config = dict(
    crop_scale_min=0.8,
    encoder_num_experts=16,
    adamw_lr_other_params=0.00094,
    decay_fraction=0.3,
)
Rows from block 9 of the image encoder of a small contrastive image-text model, named by matrix and row number. Rows with one number within an expert belong to one neuron, the router's apart. Each number is 50 + 12 x the weight over its row's rms, rounded and kept within 0 to 99. All counts start at 0. After the name is the row's rms in percent of the matrix's.
Before each expert's rows are labels from the 100 images, of 14976, where the router gives the expert most weight on average: "responds to" is what is common among them; "peak on" is the class under the peak. Only what is clearly more common there than usual is listed. The data: seven-segment displays showing three digits.
# router: slot weights (encoder.blocks.9.mlp.router.weight, 32x384, trained with AdamW), inputs 0-47
# up: expert up (encoder.blocks.9.mlp.up, 16x192x384), inputs 0-47
# down: expert down (encoder.blocks.9.mlp.down, 16x384x192, transposed), outputs 0-47

# expert 5
responds to: the digit 7; third digit: 7; second digit: 7; first digit: 2
peak on: surround
router.10 107:29 41 46 36 32 44 49 52 36 62 66 64 25 43 52 23 42 57 89 42 61 58 58 37 40 55 61 55 47 53 58 53 27 52 43 22 60 63 49 42 61 25 50 42 64 55 32 51
router.11 095:30 40 46 44 31 43 50 55 38 48 54 58 26 60 58 32 35 73 80 36 40 70 44 35 45 58 55 65 54 36 82 56 53 48 66 27 52 47 63 34 43 23 60 43 62 44 35 50
up.0 126:45 26 38 44 48 56 51 63 51 30 26 74 52 53 45 44 62 47 47 38 45 58 48 52 52 40 39 65 46 68 52 61 52 40 50 61 54 58 61 50 56 76 40 36 51 38 67 59
down.0 121:45 51 62 52 39 57 60 62 52 55 34 37 51 82 50 50 68 34 68 47 42 52 28 53 38 56 53 66 50 47 37 66 44 46 46 35 32 42 42 63 52 64 61 52 48 43 57 35
up.1 125:67 38 44 48 40 61 44 55 45 38 47 42 56 39 55 45 69 57 64 59 80 46 59 40 56 34 30 42 24 58 56 62 49 63 45 56 74 43 22 55 40 52 51 45 60 62 67 42
down.1 131:50 45 35 49 49 74 46 48 49 45 73 63 54 30 61 56 42 43 64 60 49 36 48 58 61 56 46 46 30 44 50 63 28 47 46 30 62 55 48 44 44 58 47 40 52 35 50 59
up.2 089:57 63 56 40 42 24 46 46 58 42 68 52 53 60 66 68 41 34 64 56 43 41 41 62 39 69 71 35 31 53 45 52 56 63 59 47 74 45 58 56 54 47 47 70 54 67 72 44
down.2 095:66 49 59 58 39 45 35 46 51 55 40 39 66 32 68 52 61 53 52 46 65 50 44 38 59 47 81 40 57 53 45 48 54 69 54 27 28 49 38 40 29 68 58 58 53 49 49 45
up.3 103:62 30 42 50 57 54 47 58 48 53 67 48 43 59 54 13 47 44 48 37 63 46 48 39 53 60 59 43 55 41 60 49 50 60 45 47 57 63 71 52 49 60 50 59 49 63 55 45
down.3 106:39 57 51 40 64 56 45 56 47 21 38 26 58 31 56 64 51 47 56 39 46 60 55 60 41 32 44 53 29 64 59 32 39 45 59 76 59 44 45 49 49 29 64 48 59 52 48 53
up.4 085:46 66 24 48 34 45 41 54 55 44 59 50 46 38 20 45 52 49 54 47 37 60 64 57 60 52 65 47 62 43 60 47 49 51 50 24 49 54 19 52 57 61 54 57 56 42 51 41
down.4 091:62 51 47 41 30 34 52 54 48 69 55 52 43 43 62 55 46 44 49 68 63 34 60 50 68 58 68 46 53 41 61 47 47 74 38 67 58 56 55 54 67 44 63 56 54 45 53 54
up.5 106:32 60 58 53 44 40 24 37 51 46 56 48 46 43 51 43 57 52 57 42 50 67 36 61 51 63 55 42 69 67 35 59 53 72 62 61 59 57 39 35 41 61 78 52 27 51 49 45
down.5 108:45 52 24 48 53 60 57 74 44 53 54 39 51 62 62 53 63 58 73 62 56 52 49 57 42 51 28 70 36 52 49 67 49 35 51 39 54 52 55 58 34 38 56 26 55 69 48 45
up.6 099:49 39 61 51 53 50 55 51 40 40 46 44 43 52 51 42 54 39 83 42 53 61 50 68 39 36 24 66 50 43 45 46 44 67 43 72 70 52 74 38 48 53 43 56 53 64 45 64
down.6 099:56 65 39 50 24 73 57 60 28 48 43 66 41 38 54 55 56 54 72 38 63 59 51 54 43 59 20 39 62 44 41 48 55 34 55 00 30 52 48 63 53 46 39 51 47 60 41 46
up.7 135:53 44 52 37 68 61 68 52 58 68 65 40 40 40 43 45 53 45 67 50 49 61 37 45 38 46 52 43 26 69 56 42 60 36 37 37 67 54 56 46 59 46 62 52 52 56 49 60
down.7 122:22 67 57 42 34 45 33 56 52 40 67 45 37 44 48 50 27 50 69 45 41 58 35 43 46 46 54 63 63 53 50 66 42 30 55 13 50 37 78 60 38 50 53 46 42 43 49 58
up.8 101:59 52 55 42 44 56 52 29 53 57 43 40 61 63 47 22 52 26 78 56 49 49 51 47 48 54 58 58 33 57 36 81 49 55 52 34 56 62 68 56 53 40 34 60 46 45 48 64
down.8 102:51 42 52 58 52 40 61 45 68 57 41 46 37 39 46 57 47 53 82 67 71 40 57 57 75 40 45 66 52 52 38 48 47 61 49 60 53 46 35 46 58 43 38 59 36 52 45 44
up.9 083:40 51 54 34 62 30 58 53 71 37 40 57 47 56 47 47 48 64 14 55 77 36 45 41 45 45 24 39 47 51 39 39 54 42 68 42 53 42 85 34 50 57 39 40 60 65 61 46
down.9 096:58 56 59 43 54 58 58 68 43 65 62 43 53 45 46 48 38 58 39 56 47 54 74 48 58 65 54 58 38 63 53 59 56 40 26 21 51 37 70 68 47 58 64 44 58 53 39 33
up.10 113:40 74 51 49 49 58 46 59 64 39 59 45 50 46 41 59 48 63 45 54 49 53 67 45 48 58 11 61 48 54 62 40 46 39 48 16 45 46 42 51 44 69 63 34 48 70 38 54
down.10 114:60 25 54 39 50 49 57 31 45 43 56 53 53 61 36 60 36 34 77 45 52 37 30 42 49 48 65 37 52 54 48 48 59 68 44 56 61 48 61 34 34 46 47 54 56 44 58 59
up.11 051:52 65 56 34 51 49 53 24 41 54 63 57 49 41 24 52 47 56 31 39 61 57 51 57 50 43 31 42 47 51 60 46 25 44 62 56 62 41 53 70 46 60 54 45 39 52 47 35
down.11 049:45 56 44 59 55 36 39 36 46 28 35 71 41 49 61 51 57 49 49 59 37 40 58 42 58 41 73 44 59 50 47 61 49 39 54 41 64 65 43 57 59 29 33 68 58 55 47 40

# expert 7
responds to: the digit 2; third digit: 2; second digit: 1; first digit: 0
peak on: surround
router.14 087:40 64 58 53 72 49 45 37 48 44 55 43 44 38 73 59 49 50 26 45 58 60 29 50 52 35 46 40 62 46 54 51 45 47 60 39 66 29 52 52 37 54 67 64 43 56 44 51
router.15 091:31 75 53 38 72 61 36 38 46 37 61 40 56 49 53 62 41 67 37 44 48 65 38 46 53 44 56 43 45 55 45 44 50 60 67 19 70 43 46 51 40 62 67 66 62 56 31 45
up.0 040:65 49 61 50 56 44 50 62 68 65 50 32 55 42 52 65 48 53 33 53 62 62 56 59 58 62 43 52 28 45 62 50 42 56 50 50 58 61 58 50 29 68 44 49 60 69 31 58
down.0 043:40 68 62 61 49 56 51 40 56 47 68 49 56 31 51 66 51 54 56 35 62 53 34 34 66 53 44 35 47 58 51 60 49 44 44 21 58 56 32 50 41 60 61 67 47 51 57 47
up.1 098:57 57 65 46 62 46 55 52 42 44 53 39 42 60 45 52 69 54 41 46 47 37 51 59 71 51 53 41 64 60 63 51 39 42 45 53 46 48 49 33 51 53 34 55 39 49 61 46
down.1 106:36 56 40 41 53 44 44 44 53 42 49 59 46 47 53 43 47 67 29 45 45 52 38 47 27 47 54 24 55 60 69 50 43 30 60 32 60 59 58 54 58 44 56 43 49 60 48 52
up.2 080:51 60 49 51 44 45 52 50 45 37 25 34 46 43 64 45 45 55 52 62 77 55 42 55 49 44 73 71 61 37 37 47 38 27 60 64 65 45 42 67 31 34 40 59 35 69 46 56
down.2 079:64 43 51 46 48 52 52 51 51 34 29 25 47 56 37 60 54 53 20 46 48 46 41 42 36 59 59 47 29 59 60 51 46 64 31 73 58 51 53 38 40 60 56 46 40 29 61 59
up.3 105:40 55 48 59 48 38 47 39 67 44 52 55 48 53 31 65 46 41 57 66 20 27 37 34 56 45 61 52 65 52 37 34 34 69 51 51 42 49 85 50 34 56 64 39 54 53 48 55
down.3 098:49 47 56 49 45 38 52 55 58 37 44 59 50 37 48 43 65 42 57 40 60 53 58 34 49 50 50 52 38 43 48 58 56 62 49 53 70 44 80 64 41 53 56 58 47 32 67 41
up.4 056:69 52 61 54 60 45 33 63 72 46 47 43 64 40 65 70 35 61 35 38 64 58 60 55 57 50 61 48 36 47 42 39 46 29 66 38 64 51 67 56 71 58 35 34 51 55 60 23
down.4 061:43 49 42 55 49 50 49 50 34 61 62 57 40 48 59 51 59 35 06 40 57 62 50 46 54 52 48 36 50 50 60 58 49 48 36 72 57 46 35 61 44 52 52 51 48 31 54 54
up.5 083:50 66 56 46 38 48 50 44 66 42 48 51 40 68 43 30 60 54 54 30 60 40 48 38 50 47 45 39 40 38 47 54 46 46 42 64 58 60 58 44 58 51 31 57 48 42 27 36
down.5 084:48 32 64 51 45 41 44 53 54 64 58 53 44 52 46 41 49 35 53 32 41 49 36 57 52 56 88 56 44 48 60 56 45 52 47 35 72 38 72 46 55 45 47 61 43 46 42 39
up.6 121:61 49 64 62 49 47 45 52 42 48 39 54 59 58 44 42 50 55 67 55 52 49 37 60 48 47 21 49 43 43 43 59 63 66 55 25 31 42 56 36 39 58 64 35 69 48 48 51
down.6 120:57 59 45 30 52 56 49 36 52 70 49 44 36 55 68 53 52 48 71 38 47 52 37 66 29 38 39 76 50 48 40 48 61 37 46 69 49 55 48 35 53 57 77 35 52 67 50 41
up.7 110:47 61 59 34 58 49 43 39 52 43 49 68 36 45 63 66 42 50 17 42 70 38 44 47 52 50 42 50 48 64 68 41 51 52 62 37 37 46 84 47 61 53 57 53 68 63 48 41
down.7 113:40 31 43 49 70 43 57 47 50 37 27 46 60 42 54 47 43 69 08 59 46 59 60 59 56 50 75 42 62 55 60 48 53 51 29 49 67 50 53 35 46 42 65 52 72 44 46 51
up.8 090:72 49 40 44 67 37 64 38 59 49 58 43 35 49 65 48 40 52 41 59 66 64 44 60 59 39 43 48 54 64 56 57 38 62 53 62 62 37 44 55 42 57 43 38 37 58 45 52
down.8 098:53 52 52 68 39 51 34 49 50 51 41 45 37 46 35 40 51 52 51 48 28 39 53 35 46 46 75 51 54 59 40 43 24 54 48 41 55 50 53 51 67 59 45 58 60 38 60 60
up.9 085:34 54 52 50 68 43 37 54 56 40 57 49 45 41 59 51 65 47 65 64 44 81 61 45 49 56 73 52 66 51 41 71 62 58 49 61 50 65 28 46 51 50 62 68 31 67 43 48
down.9 097:45 49 65 41 43 60 46 61 55 39 48 37 62 53 41 58 58 40 30 56 51 43 32 34 50 42 52 33 54 50 42 54 52 49 55 51 54 46 50 44 58 51 57 68 44 49 51 70
up.10 069:81 33 68 33 54 64 43 42 50 55 62 58 39 44 55 69 69 67 66 53 44 43 46 50 44 59 42 38 63 52 54 33 32 36 36 49 57 40 50 63 43 60 62 42 27 79 39 58
down.10 073:44 79 49 44 48 55 48 60 45 42 56 39 63 56 37 57 34 50 51 32 46 62 40 56 59 57 48 47 69 68 41 48 56 50 46 06 58 38 50 54 39 52 54 53 28 44 59 40
up.11 074:62 61 47 59 45 49 57 47 53 63 49 70 36 50 40 72 59 41 53 49 50 55 41 41 57 28 91 44 64 62 53 48 50 54 33 61 64 53 40 45 46 56 58 51 41 56 54 49
down.11 072:53 60 51 68 46 50 45 67 55 50 40 70 43 49 48 40 68 48 61 47 55 56 39 60 44 45 16 62 52 52 48 49 68 37 69 55 35 53 24 60 57 60 57 43 47 45 52 35

# expert 13
responds to: the digit 1; second digit: 1; third digit: 1; first digit: 0
peak on: screen
router.26 093:57 67 34 54 50 61 55 40 55 43 74 50 39 50 66 52 44 52 46 55 54 64 26 45 56 44 82 61 52 48 50 44 24 67 52 49 49 44 69 50 61 41 51 49 44 73 35 54
router.27 096:64 56 43 43 54 58 55 31 53 57 79 54 53 40 59 36 64 44 42 66 43 59 51 33 44 52 81 59 43 36 31 57 50 59 55 57 54 54 75 75 46 53 48 47 73 42 53 46
up.0 128:48 52 53 50 38 57 53 51 56 53 51 68 55 45 47 53 31 70 48 55 53 66 63 50 29 67 52 42 37 50 46 46 49 43 46 26 73 54 55 50 53 51 40 56 52 36 48 51
down.0 110:59 45 44 54 39 53 56 34 42 45 54 49 54 50 59 34 42 59 26 39 65 51 42 68 51 59 65 42 56 48 48 62 37 59 57 47 27 71 41 23 50 52 47 51 65 61 47 46
up.1 132:50 39 43 53 45 53 59 48 46 50 39 56 39 49 40 61 50 49 37 59 45 50 51 60 51 41 59 49 82 51 59 51 61 52 60 77 65 52 59 15 56 49 62 63 49 35 54 50
down.1 137:44 48 47 50 50 40 54 55 49 45 54 55 48 54 64 53 58 55 42 43 43 47 40 34 52 73 48 59 62 60 51 53 71 63 20 95 50 73 48 57 54 47 42 76 43 42 47 44
up.2 104:38 46 50 37 38 48 23 70 69 52 69 49 41 47 57 48 41 46 42 52 48 47 67 59 45 30 64 36 23 39 32 37 70 63 57 48 46 62 65 54 38 36 70 39 49 42 50 56
down.2 099:54 50 59 53 48 48 58 48 58 45 50 57 63 55 42 59 57 46 54 66 38 48 50 58 54 57 63 61 44 55 42 42 48 46 49 40 40 57 61 48 43 48 37 78 52 66 50 53
up.3 079:46 32 45 56 37 72 51 43 45 39 37 43 59 42 53 53 45 43 39 40 44 52 34 48 72 60 42 49 73 46 51 47 65 44 64 40 53 66 41 47 54 65 62 39 58 48 46 46
down.3 083:33 32 48 41 43 39 50 54 46 63 39 39 34 26 39 63 49 47 60 59 56 55 69 60 52 50 65 38 54 55 38 26 45 43 65 43 33 42 36 53 57 52 45 56 43 71 76 49
up.4 078:79 30 83 53 39 62 56 58 48 57 44 40 49 51 78 53 52 49 45 38 43 35 40 51 35 22 55 57 56 59 43 68 48 50 59 50 52 47 40 67 58 45 34 44 53 61 55 45
down.4 078:22 61 53 63 40 44 46 44 41 58 40 45 54 61 50 30 60 54 52 41 50 46 44 67 31 59 61 55 49 38 40 56 48 29 58 17 48 44 27 41 67 55 61 47 55 63 59 56
up.5 134:61 46 64 44 70 31 63 53 47 44 66 60 63 49 28 66 51 40 53 64 51 42 53 54 44 60 99 39 51 42 52 47 48 48 53 30 49 28 74 52 43 51 56 53 43 69 43 77
down.5 133:40 50 54 61 53 64 45 54 71 52 35 57 56 50 64 43 40 61 54 43 55 52 63 40 48 35 78 52 60 38 47 59 40 41 66 10 46 61 64 68 50 49 39 57 54 58 58 24
up.6 106:56 43 49 52 62 60 45 65 71 57 54 52 50 48 56 52 55 38 24 51 44 71 56 47 42 65 36 45 68 56 54 60 39 34 34 49 52 42 33 64 57 60 37 54 48 71 57 55
down.6 104:63 50 36 39 45 46 53 58 54 53 48 51 55 41 63 68 57 54 51 30 40 48 67 43 43 37 55 50 58 30 74 40 24 67 62 34 70 57 69 36 47 56 43 52 50 54 61 32
up.7 014:36 38 55 40 65 57 55 60 50 57 45 45 49 57 56 59 58 68 56 47 30 56 37 31 52 45 39 45 49 59 68 35 36 72 47 57 39 37 32 65 39 59 36 42 47 65 50 48
down.7 025:51 36 57 26 38 47 37 57 56 45 37 55 51 38 65 54 50 29 30 46 65 48 58 60 46 73 65 54 59 55 55 39 44 53 64 38 66 66 42 59 42 54 52 48 59 45 46 68
up.8 046:28 33 57 42 58 55 55 52 59 37 44 45 55 49 36 37 44 63 20 54 54 57 50 46 56 43 48 64 64 55 53 55 68 46 36 25 38 54 31 41 63 38 46 43 64 39 51 60
down.8 051:76 39 56 38 38 35 15 31 39 56 24 48 47 52 52 37 42 35 48 54 56 52 41 35 56 43 84 53 46 57 51 54 44 26 57 43 66 43 57 64 44 58 45 67 58 49 54 65
up.9 118:46 57 58 52 43 57 47 57 33 54 41 56 49 34 53 52 36 54 50 47 55 56 58 66 43 57 22 30 60 48 42 56 54 52 38 50 59 57 52 70 49 56 49 50 45 61 65 30
down.9 118:55 29 65 48 66 55 63 59 71 37 38 56 55 43 59 52 40 58 37 51 56 42 42 47 45 47 75 27 59 42 63 47 42 44 59 60 43 57 20 46 33 42 53 67 46 53 52 47
up.10 155:65 49 51 66 46 41 70 53 70 61 48 68 59 55 76 48 59 55 48 59 38 47 50 54 52 54 35 56 33 45 44 45 54 63 58 44 37 30 34 41 61 47 49 53 51 49 46 51
down.10 159:46 68 36 38 56 55 53 39 48 42 49 35 38 49 49 64 59 45 47 52 60 55 52 43 46 45 27 56 54 59 48 44 43 51 64 75 37 49 52 51 49 37 37 44 61 67 56 31
up.11 041:64 64 45 41 54 53 37 59 63 51 46 29 39 51 37 42 32 53 52 55 60 44 46 55 68 37 33 31 37 39 68 46 39 42 40 64 53 45 73 51 49 52 27 45 45 52 54 52
down.11 052:44 37 60 50 35 42 30 62 44 57 57 34 38 58 52 16 56 62 56 44 37 43 45 57 53 60 37 42 48 62 47 40 57 34 50 56 61 57 70 37 39 36 61 62 55 33 40 44

# expert 2
responds to: the digit 6; second digit: 6; the digit 1; first digit: 1
peak on: surround
router.4 094:43 46 62 50 62 49 71 40 47 66 27 51 50 59 76 58 47 60 69 50 71 64 44 72 40 54 29 49 74 44 45 40 49 40 46 59 41 53 27 63 52 57 43 44 63 43 59 51
router.5 092:61 60 43 36 48 44 55 35 42 53 17 49 58 61 59 40 41 45 72 41 66 67 41 72 46 47 21 60 72 40 40 30 40 28 50 58 30 46 24 56 39 53 50 40 60 45 50 50
up.0 101:78 43 56 57 60 39 48 26 43 40 51 45 39 62 65 39 48 38 75 64 66 30 35 27 41 36 40 56 62 41 54 47 69 59 48 33 56 64 57 64 48 44 61 70 44 42 44 46
down.0 099:21 37 28 53 46 46 37 23 56 67 39 71 39 43 46 45 56 48 36 51 56 53 49 71 53 48 58 63 58 51 44 55 51 37 49 78 65 56 35 60 55 49 35 43 51 52 29 49
up.1 105:68 45 68 52 46 63 51 62 43 42 60 39 39 37 35 29 51 56 50 54 58 44 37 41 72 42 21 60 42 53 60 58 52 44 70 41 54 63 44 59 24 42 59 74 50 58 60 53
down.1 104:41 63 53 42 43 57 46 61 38 45 49 56 54 56 50 48 53 39 48 52 55 62 60 78 33 44 58 59 65 73 52 60 37 39 40 33 11 37 66 35 36 38 50 34 39 47 14 57
up.2 115:52 68 43 56 57 35 55 34 32 38 48 68 69 42 50 49 53 46 65 54 44 44 60 48 69 54 27 55 49 54 44 55 53 42 62 47 61 55 14 48 72 61 55 43 47 50 52 50
down.2 100:58 66 59 54 50 59 36 51 50 53 44 51 50 54 58 42 67 51 66 56 50 48 28 61 52 58 16 51 39 77 34 55 38 60 40 65 34 68 71 35 58 39 64 34 65 53 38 53
up.3 125:38 45 53 65 45 47 57 57 61 60 49 51 47 32 37 55 40 62 23 52 47 49 39 37 52 49 53 51 51 57 41 47 37 40 35 39 53 58 42 65 57 36 49 52 57 66 38 60
down.3 119:49 62 39 44 73 50 48 54 54 45 77 58 38 46 59 55 39 48 69 54 53 53 33 57 51 45 57 47 49 66 42 72 56 63 53 68 73 46 31 49 51 53 30 62 52 34 50 54
up.4 120:52 65 47 32 57 26 41 55 47 53 65 35 38 44 58 53 65 48 41 59 55 56 48 64 45 42 43 64 50 53 38 49 56 39 49 42 47 57 34 48 74 46 44 46 58 45 59 42
down.4 124:47 58 41 48 48 42 69 65 42 52 31 45 56 56 40 55 61 64 55 52 62 56 72 43 48 42 61 55 39 50 56 65 40 52 48 21 48 55 59 57 50 42 46 45 41 53 56 32
up.5 138:55 57 64 47 45 61 44 44 33 53 57 40 62 52 48 36 59 58 53 36 53 56 48 45 51 42 49 43 59 51 36 63 54 65 27 84 54 49 17 42 61 51 49 73 45 59 70 53
down.5 127:38 46 42 45 68 57 55 40 25 54 48 82 37 70 52 43 68 44 20 50 66 55 67 45 66 51 19 32 45 43 71 49 68 36 42 43 51 45 48 55 49 47 52 33 46 62 40 46
up.6 135:47 42 59 41 58 61 55 58 54 67 62 45 54 47 46 43 70 41 55 43 46 46 47 55 49 40 55 56 26 53 42 54 57 51 32 71 39 48 42 38 70 47 49 59 55 44 58 44
down.6 139:64 34 78 52 63 69 44 27 26 38 45 63 44 49 55 41 55 48 46 34 16 53 38 59 48 81 44 66 60 47 42 36 42 34 64 32 63 48 42 52 57 58 47 65 68 35 53 49
up.7 134:64 45 56 37 53 51 44 36 42 53 57 51 48 37 64 51 44 56 70 54 43 49 29 41 43 59 11 57 21 39 37 52 47 58 52 58 38 62 55 46 52 53 54 43 52 56 46 54
down.7 126:40 35 40 51 46 45 45 59 34 32 55 61 52 46 35 39 49 40 48 49 39 44 50 65 69 72 57 45 55 62 45 39 56 55 40 36 45 44 41 54 38 33 51 52 63 49 38 54
up.8 078:62 43 35 53 47 70 41 51 45 55 51 42 48 44 49 33 44 57 68 60 56 53 54 69 48 31 49 46 50 39 34 56 47 57 73 43 68 60 60 53 38 65 45 52 60 61 49 39
down.8 076:68 55 54 55 38 71 46 41 66 51 77 58 53 56 39 69 40 58 56 45 22 36 64 66 45 42 59 66 54 40 35 61 65 61 40 45 41 62 40 38 38 57 32 43 57 55 46 60
up.9 094:63 60 59 55 52 61 60 66 54 57 49 22 56 48 43 50 60 50 57 39 62 47 48 45 32 52 31 59 39 58 55 51 43 62 56 61 48 64 54 49 42 58 54 53 65 52 57 63
down.9 097:72 33 53 36 58 55 54 53 61 29 49 70 44 52 53 51 59 71 62 51 46 52 65 64 66 52 99 37 33 63 61 63 41 69 37 13 45 48 71 22 61 57 48 43 51 67 51 51
up.10 089:69 29 48 54 41 51 49 48 64 50 21 34 26 36 38 54 61 56 42 57 47 50 52 59 56 63 58 45 46 62 59 35 43 40 48 78 38 48 54 50 65 43 59 56 31 58 54 68
down.10 100:55 52 46 48 37 43 54 50 46 66 61 40 37 55 28 61 48 64 41 63 42 52 59 58 57 44 46 57 45 56 40 51 65 71 49 46 62 68 46 32 51 38 56 61 51 53 54 63
up.11 111:43 46 53 55 43 43 61 50 64 79 62 48 38 53 58 38 52 54 52 44 41 22 56 35 39 56 61 48 55 35 38 17 46 54 52 61 45 44 48 43 68 53 38 51 23 24 46 59
down.11 109:26 71 33 54 33 64 48 48 67 31 58 76 65 53 45 41 30 44 55 23 43 47 57 52 61 55 49 41 44 43 58 46 55 41 54 23 34 47 67 55 36 42 48 32 45 57 30 58

# expert 15
responds to: the digit 3; second digit: 3; the digit 1; first digit: 1
peak on: surround
router.30 118:27 80 55 52 45 36 60 44 63 43 42 47 20 51 59 43 46 48 70 48 71 52 59 39 33 62 36 44 73 58 55 54 42 40 43 54 71 58 65 58 55 37 43 41 61 53 48 59
router.31 104:33 70 50 41 50 47 51 48 69 41 47 35 32 58 55 57 63 38 60 44 52 49 45 44 58 47 52 45 65 55 56 52 35 47 59 60 55 55 79 42 44 31 46 20 67 81 38 50
up.0 144:47 49 37 42 40 36 36 61 44 61 49 52 45 44 53 51 54 48 41 42 44 68 49 58 44 32 13 56 32 47 58 52 36 50 53 45 38 41 61 51 54 62 40 34 62 31 64 63
down.0 130:50 42 41 43 56 62 48 60 38 34 60 58 70 50 51 46 49 52 31 44 66 57 43 51 54 56 34 66 69 48 43 37 48 24 38 27 54 64 62 45 43 46 39 43 45 56 66 41
up.1 072:51 42 49 32 38 40 40 63 60 53 55 44 48 49 28 46 59 54 28 36 46 39 47 39 53 41 60 57 32 56 71 52 65 66 44 44 44 51 64 58 40 55 82 51 60 54 48 37
down.1 074:43 53 75 45 39 49 49 54 46 55 47 44 46 59 41 58 68 52 49 60 61 39 38 55 50 58 59 31 36 49 62 65 53 50 37 41 60 56 32 49 49 52 31 54 49 43 53 42
up.2 097:44 65 55 54 52 50 65 59 40 44 33 65 52 58 53 62 30 48 23 40 58 49 49 62 50 52 59 63 47 58 52 70 58 51 45 47 49 44 61 50 48 62 62 41 75 46 55 42
down.2 097:58 42 48 48 59 45 57 53 55 49 44 56 51 53 56 56 55 56 30 45 35 37 47 46 34 61 76 53 71 35 49 40 46 31 79 26 32 44 42 61 63 55 60 53 47 38 65 51
up.3 084:45 54 47 61 34 63 59 55 36 43 36 50 69 56 53 59 51 46 41 70 49 52 71 72 45 55 52 60 37 40 63 50 41 58 37 51 45 54 53 51 53 47 52 50 62 45 48 52
down.3 088:47 37 37 58 53 38 43 49 53 40 57 43 59 40 57 36 76 39 56 48 56 56 53 49 36 40 43 16 60 47 42 49 36 64 37 12 27 43 50 46 56 55 37 48 57 58 55 49
up.4 060:46 36 48 42 56 53 54 33 46 41 24 53 53 46 45 57 48 49 28 50 34 53 51 48 50 53 44 51 38 71 65 49 62 34 63 39 60 70 34 66 48 41 71 63 67 45 33 54
down.4 066:34 71 61 53 61 59 45 54 54 46 46 44 44 45 42 35 62 64 59 40 53 53 29 51 44 45 55 35 67 43 63 43 51 15 46 52 53 53 32 43 44 36 48 41 39 50 54 51
up.5 089:67 57 40 34 39 43 47 43 48 58 43 75 41 64 26 65 40 52 35 63 48 28 44 58 45 35 44 33 40 57 58 58 59 61 47 60 65 65 61 61 57 43 42 56 60 72 37 43
down.5 084:46 59 36 50 65 52 49 50 38 52 38 44 48 72 54 46 35 57 58 51 44 50 38 48 45 41 63 56 51 52 30 37 44 49 42 54 42 57 48 46 64 57 70 40 64 50 57 62
up.6 061:36 68 74 33 68 32 59 39 37 36 49 65 50 60 43 29 55 60 52 30 66 60 38 57 69 62 67 59 66 36 53 53 53 51 46 59 52 39 71 50 39 38 38 66 59 29 62 60
down.6 061:49 62 43 45 43 44 42 53 54 55 64 47 51 36 41 50 46 50 50 65 53 55 64 45 65 57 55 42 70 58 46 60 38 29 40 35 54 48 57 45 74 58 60 56 37 25 61 48
up.7 090:51 39 62 59 53 59 25 69 51 56 47 44 58 55 29 60 55 65 59 69 48 42 56 73 46 51 49 47 83 54 35 50 40 54 56 54 44 53 65 39 49 65 47 42 46 30 36 59
down.7 092:73 45 29 45 29 43 48 63 43 42 45 52 42 48 49 60 41 46 37 52 60 37 30 53 50 49 58 54 54 52 50 54 40 59 49 59 35 35 47 43 49 41 39 56 51 38 59 53
up.8 116:64 82 50 63 48 61 48 60 52 27 73 48 49 37 56 37 52 53 53 57 62 63 50 48 54 49 18 50 59 40 51 64 49 61 55 51 45 60 79 52 63 46 56 56 56 54 30 42
down.8 119:42 40 59 35 40 47 46 53 71 56 56 53 56 64 43 57 58 48 75 49 67 56 53 61 49 45 56 49 46 44 41 49 46 68 52 43 57 51 45 37 40 63 49 54 39 60 57 47
up.9 084:48 43 54 50 51 31 45 61 43 70 52 38 35 45 43 49 49 34 22 30 54 68 74 49 68 60 54 48 32 52 48 46 55 47 58 51 43 30 42 55 52 55 33 32 43 35 49 47
down.9 072:66 46 46 45 41 41 58 54 37 34 58 46 36 56 65 69 65 48 73 57 62 49 56 35 43 62 37 53 50 47 52 72 53 61 56 50 54 56 43 43 60 65 78 52 58 50 74 35
up.10 142:48 51 49 41 41 39 47 40 52 57 35 58 50 58 74 42 53 50 93 54 32 34 42 57 66 80 71 43 33 44 53 47 51 40 43 38 66 42 49 59 52 43 34 44 43 50 48 55
down.10 131:44 56 58 27 31 37 62 48 57 48 43 36 45 49 43 37 48 53 31 44 43 61 51 43 40 60 01 43 62 52 46 54 50 65 41 30 66 37 42 50 42 52 55 52 51 39 37 55
up.11 098:73 38 38 52 45 43 40 57 33 44 64 59 46 47 40 40 61 38 29 45 27 40 54 44 53 42 72 53 43 72 66 49 61 51 47 21 40 55 36 42 46 48 57 51 30 35 37 46
down.11 095:57 58 36 40 59 46 57 45 57 48 55 41 47 65 49 36 35 52 45 12 51 54 64 41 27 40 34 55 48 56 61 62 56 50 36 50 63 58 52 52 34 26 30 53 61 55 44 52